python train.py --model="segmentation model" --dataset="rendered dice on a table" --train_examples=145000 --image_size=48 --crop_scale_min=1 --horizontal_flip=true --rotation_deg=5 --num_classes=7 --arch="unet" --norm="groupnorm" --activation="leaky_relu" --weight_standardization=true --pixel_unshuffle=2 --widths=[64, 128, 256, 256] --blocks_per_level=2 --block="basic" --attention=false --upsampling="pixel_shuffle" --label_smoothing=0.1 --init="lecun_normal" --residual_init="zero_last" --optimizer="muon" --muon_scale="match_rms_adamw" --lr=0.0017 --momentum=0.95 --nesterov=true --orthogonalizer="polar_express" --adamw_lr_other_params=0.0011 --grad_clip=5.0 --steps=5200 --batch_size=64 --epochs=2.3 --lr_schedule="wsd" --decay_fraction=0.3 --final_lr_fraction=0 --warmup_steps=1040 --weight_decay=0.0 --adamw_weight_decay_other_params=0
Rows from block 8 of a small segmentation model, named by matrix and row number. Rows with one number belong to one channel. Each number is 128 + 32 x the weight over its row's rms, rounded and kept within 0 to 255. All counts start at 0. Numbers have three digits each.
After each channel's rows are labels from the 100 images, of 14976, where the channel reaches its highest value: "top examples" is what is common among them; "lies over" is the class under the peak. Only what is clearly more common there than usual is listed. The data: rendered dice on a table. In brackets: how many of the 100.
# convs0: first 3x3 conv (model.decb.0.0.convs.0.weight, 256x512x3x3, standardized in use, each kernel summed), inputs 0-170
# convs1: second 3x3 conv (model.decb.0.0.convs.1.weight, 256x256x3x3, standardized in use, transposed, each kernel summed), outputs 0-127

convs0.127:167078142095098102114183111132137113134133152194132174130167143123112072132131123098109139147174142130177117182113107130133109119110153125104164124173134149158117089133122141098125185117134138161145153108073119129159181164111118151116136118116139162119176114074148108128105109093130145144116140115139136150115153121093113112149178110132138111127174118078124118110174138139143133108172153151141163137145123109127153110158183139122106101070100085099138131132124127153131129120119132097159137137111145161096121135190
convs1.127:123057106091085067167099112116107152141177157074113113115185115080139148131106175072079073084170187120203100139148076103160144112093141140108132070102081056136161121150125103164084138158125138157136162149134094111126141089118172060137100146132118185074119144189132123134119182096124096143126104142133082153142076084137120084139115133121143144045182131122103111121103127179130158101109
top examples: dice: three (62)
lies over: die with five on top (25)

convs0.192:141098146098117194190132094163132138090121190159128148142119130116088054183092143177214131113111125143152174140125074125132133114113079165142111132161130117187121165111091123112176104110115118129102164108110129116119140097105119130104118133106152120150186147169116116130093135135116140118138152130115149149141156135108109107136137138137176155124151140144155145111121148149145117121120103156137158157151152136077149121121080126129139125090104100096151112147101123145160177117133107106141158090149089145122103156143
convs1.192:176101190162149098160132104113132147104110125110107162146102109103163128130150119188112106149084103184103101121173149101132129118165164126074140106152139137149130111105123146165149000142172099116124131125138164123115149116157111075128097095103126135100139142203175167083195161098177120161140030096096124155125133108131151118099137154151149201164106166200100120111119119100146125104068
top examples: dice: three (65)
lies over: die with two on top (39)

convs0.26:125081105094111126129136128171109153110167095126098149143139127043106124145177147153146124109102144117131143110167113130100152154137079147079096163127105132164115093080166128145116138111141105104162141139196109106167124105087118172134153148123144095138080123199134154140110133110096109111106149136119111097139105183115139144131097124093118052141161131158118112125078112100116133164146110147081119093141133131080123154152117164112085159130144163122070152134117136122169087129184082076164133164167166137151134136115
convs1.26:080136141131157103093140142076140156138072163156120128216148170155143151148141124130134122167035071158068132151147114148145126172142115159146137182125096119087160149172148143108125064136129174076140155131108176136130087170134102176063085160138180125101149094067154145104096149089125148087125055130067145114109168104130111109136086155106152160182154197186132152080133119090133072078155
top examples: black die (40)
lies over: die with five on top (25)

convs0.108:201133098082101158172108126052188104146110072208143045126141129095103042112147127145155105147114152080162124151141149060142092117140092100122134142062136139126110109165157135146161048121129120148121113103087125089186162129090107140145119216133092113137140094153115157154102105133076100109132099132143107102111109186086134145076120081151109071148119137145093127134108173098111147124123108149140090083113116154051093146123062152114103134145127158131116121133047147107127161127088136112104107147106146075115112171034
convs1.108:093201121151128141076138096100149074157117098127161094069066079135112113106135133119144113138154105100147120115094161128109124113097119141163188064165127166154124108138158144124129122132104168160140118146138152119117202202077134208163156129108131123174149119072101125178126100133074194115070174076083140113123128135138112123133131154147170110105144169068127145124151160164130120124130
top examples: dice: one (98); total: 4 (27)
lies over: die with four on top (27)

convs0.19:117151124129156112152147127139133130156064140077124145123147128151144104140124113103179167114112121131105151179106132119141110118135096101101093105133142113164100125123141120145145116112113145121147122094139150136114152158141156087112117138122129143090147111130096103139155167133109119147145115127157097135120133173118153141105138141144097037108091114106123085151139106093130133133157108110102122125127135190133159140149049124164085118156136098127109115100123150101140154138171108123159198124123104104096148160102
convs1.19:125159131185177139107131173100159132130114087096124108129142121113107142157150105157192153136075094138086160112144158150061096112150142113122143122143116152136142126143146086129136086096114056104141119144121181124112093154225086147085169137129159095131104150128116127144093089126108158087160132122163201124138128133119144163141130091117144104153147175155196139133136140179114149147097
top examples: dice: one (75)
lies over: die with four on top (26)

convs0.133:094095137117125074117149128130117116084144029179126148139089146122118078202110088074124078167089160122116128146130117113128129098138066123108113130128128069179053105156158132138147120128123147126074140110122123100127132143045083127109159100133116113147145101136124117141079118109148158123145154135148136127132129160111145137067126129130133063116122129146088113087138131167101159106180107166130119147094165130133128127106094130109093093141137086121130102140122146115138072131199109190104169177157120120116122129121
convs1.133:060074142140056121106116091115131155170157100163094136094082134125113047084138161128134153172167146124173097084141117133135138155173119118088133185172096101155145101138135120146053114128147159166122167113174033086131166108117194175153086148099087150068214101142148092087149148097153135154079207084127146155108150168125174097139163210116154107124172134098094151124137093121097137095062
top examples: total: 2 (30)
lies over: die with one on top (28)

convs0.238:089129092133093191116137108105168138141105139108105117106137107115093061165115121103192130087122145113118152139141145140123110097143087110079125134171146141160115099105138141100182149105120120111124142116130126100134147139081129120124138135135117143119137153099092158147129142164110112090129158165161106135142179199099157151124152132112150140138159119144070111116109103144123140134142114113142131142121157161155152132105067100152100123150122127127140109119130164083133135140156145142145135141150111148131190172155
convs1.238:170124138129132136128118147088172107176114149102137120156107176126099161123141102141145082159079125163106181139131126184106090107166133133112166111137147144130172129156128136093160108133112062087187126114101183135062066129176096133084230146155162104125122108128112100141068110103140157110158131130172114082140148116147118103149163096121102117164167127130159117101175142101102166106115
top examples: dice: one (63)
lies over: die with five on top (27)

convs0.225:136132118106094143148115086075105104143147036098132134112153137127147151142105119139087115065151150108127121112128107078122116161092123103169126142125121090093092179135100114128141049114126108094149097105121106145129090131096169128103109063122136152102081126102114078154091172112074126164114115123102122114094146143079167095103161128134120178152070137119123078129097135116132128146114125164094143083123102159215143119096155121157113073091135139118078120156156138066125093135141100153116124146086097097144138132093
convs1.225:149132129147083084146101131121156128146128082110131079026146105104094068062144143151145206088147078159122080118140093110119088100133119123126142110139100182149139118095097097136167089145139099117164189136091092219147134107113137156122096133134159114118109169041080067137146094121117144155139122128173129115070131156196148124109131077137138104127208135065141048185096104146101170144129
top examples: dice: one (70); total: 5 (38)
lies over: die with five on top (30)

convs0.135:115100099138120051156151110141143148121100069155100147120129153106132149171158078130179128096089103154119120138154108133116108119085080124179081145151125096086086186085133119098109107118117128103143079110123108096095149113108145139140129161116181170145116118090121046164147165143120122112145111136127120084134118176097126151138127129126093128096116161158152092122123137127122129160062117122078129136155102108167122194125104128096076103175153148140115154149142158106115155114205143117100186110122066089133151135096
convs1.135:158194157159140088112188135116154092134141108127062138123130134107160089164119127144151149074134118124105144117150182071109105166167075155114045173140157108139124139115174200155150169104119061072129146121149093166147209076151172166138082097141098095111094129119070155149138122174141112149125084154146161152061122152162141122144108103106136073114196204220142159120112096178135136125100
top examples: dice: one (73); total: 1 (34)
lies over: die with one on top (32)

convs0.240:114139160134131087170068143124173102156086076132164131125128131115108093138125120052103120129033146124097154107114146130114101161137091081116100144121121105096093090086120144098145078131115128082111088107091151104084133125126156119151117121134152176122156083166072123114116171105069099097146110134119109092086106179071162101084147145135112113095110180135117118150089136169120152130150138124139154127149113144170163139148080097114144110106135130134119111118115133118117085119138121155115161114096078110075107152110
convs1.240:148099082129078169151140151114085083143127070069103125072132120110112055101098033120130173121218100118194054085124144105113137102136113149166145072157111081153171101102068162125131154128096110143125151128165085141144143122110160085162075158129146120117120156109085101150156105120103140142124177151169144145077056169119147121142108113156124115079146141078111118082067122142129122151096
top examples: dice: one (97); total: 4 (37)
lies over: die with four on top (25)

convs0.15:142111125126081148137145174096143107094126105158128148172125147106094117124157118134150144143131129104084132129129085116150137169150148116094157115150132146143130058108120122124154126155153072133115144139126083076174153121150184140168137112134097125133100102112170098123077168163059147117115142111181060109137100095094165153103087147119116112139091119145097119115137129062120125129213132149182164128168117176104164144120071146120127177075113128116122167068135135098178111129119129105113181110186148158123152163150
convs1.15:110086163132107099110100107119123164105137148126144158177141132104130150180135139151127089169097060220117160110104089112189164131141159135103156096147131115112148090115150149153151084131126152172104118127162173159139112145135093228093119118126172128103107119130137144098102168068124119090131076126091127144074180096137169105119130179152171139146157115138131137058127128113110068097111
top examples: black die (47)
lies over: die with six on top (39)

convs0.187:137131112156193218144142133106153144094099175126092116105069145035151117121102119163148136163160123150155176163157144171069114135139112128103139144102156095067064044123175162134139125165146088117137182080093170155134160152128125160149130199138142150115151127150137119093172140183115139114156135143131080129149105158083121108140126109179129019162154149146168108148161148139092153117133157106097110151105163163170152142105053131107131139169157151102144122143101130141092165129135169117154163135136098079088148167116
convs1.187:153160118113104127148200082127144104139116156157134164092106088139122161123104114100122120102178161139150129149161145110097111085112080173102141161076036162158107119077132141052155144128125117106140081124199133137118104158107155088178118102122070149126147125160101104159142133158126076159119088106100123117107083182137147035129150137176111173119178109134119164123088157140151132127109
top examples: dice: one (92); total: 4 (33)
lies over: die with four on top (39)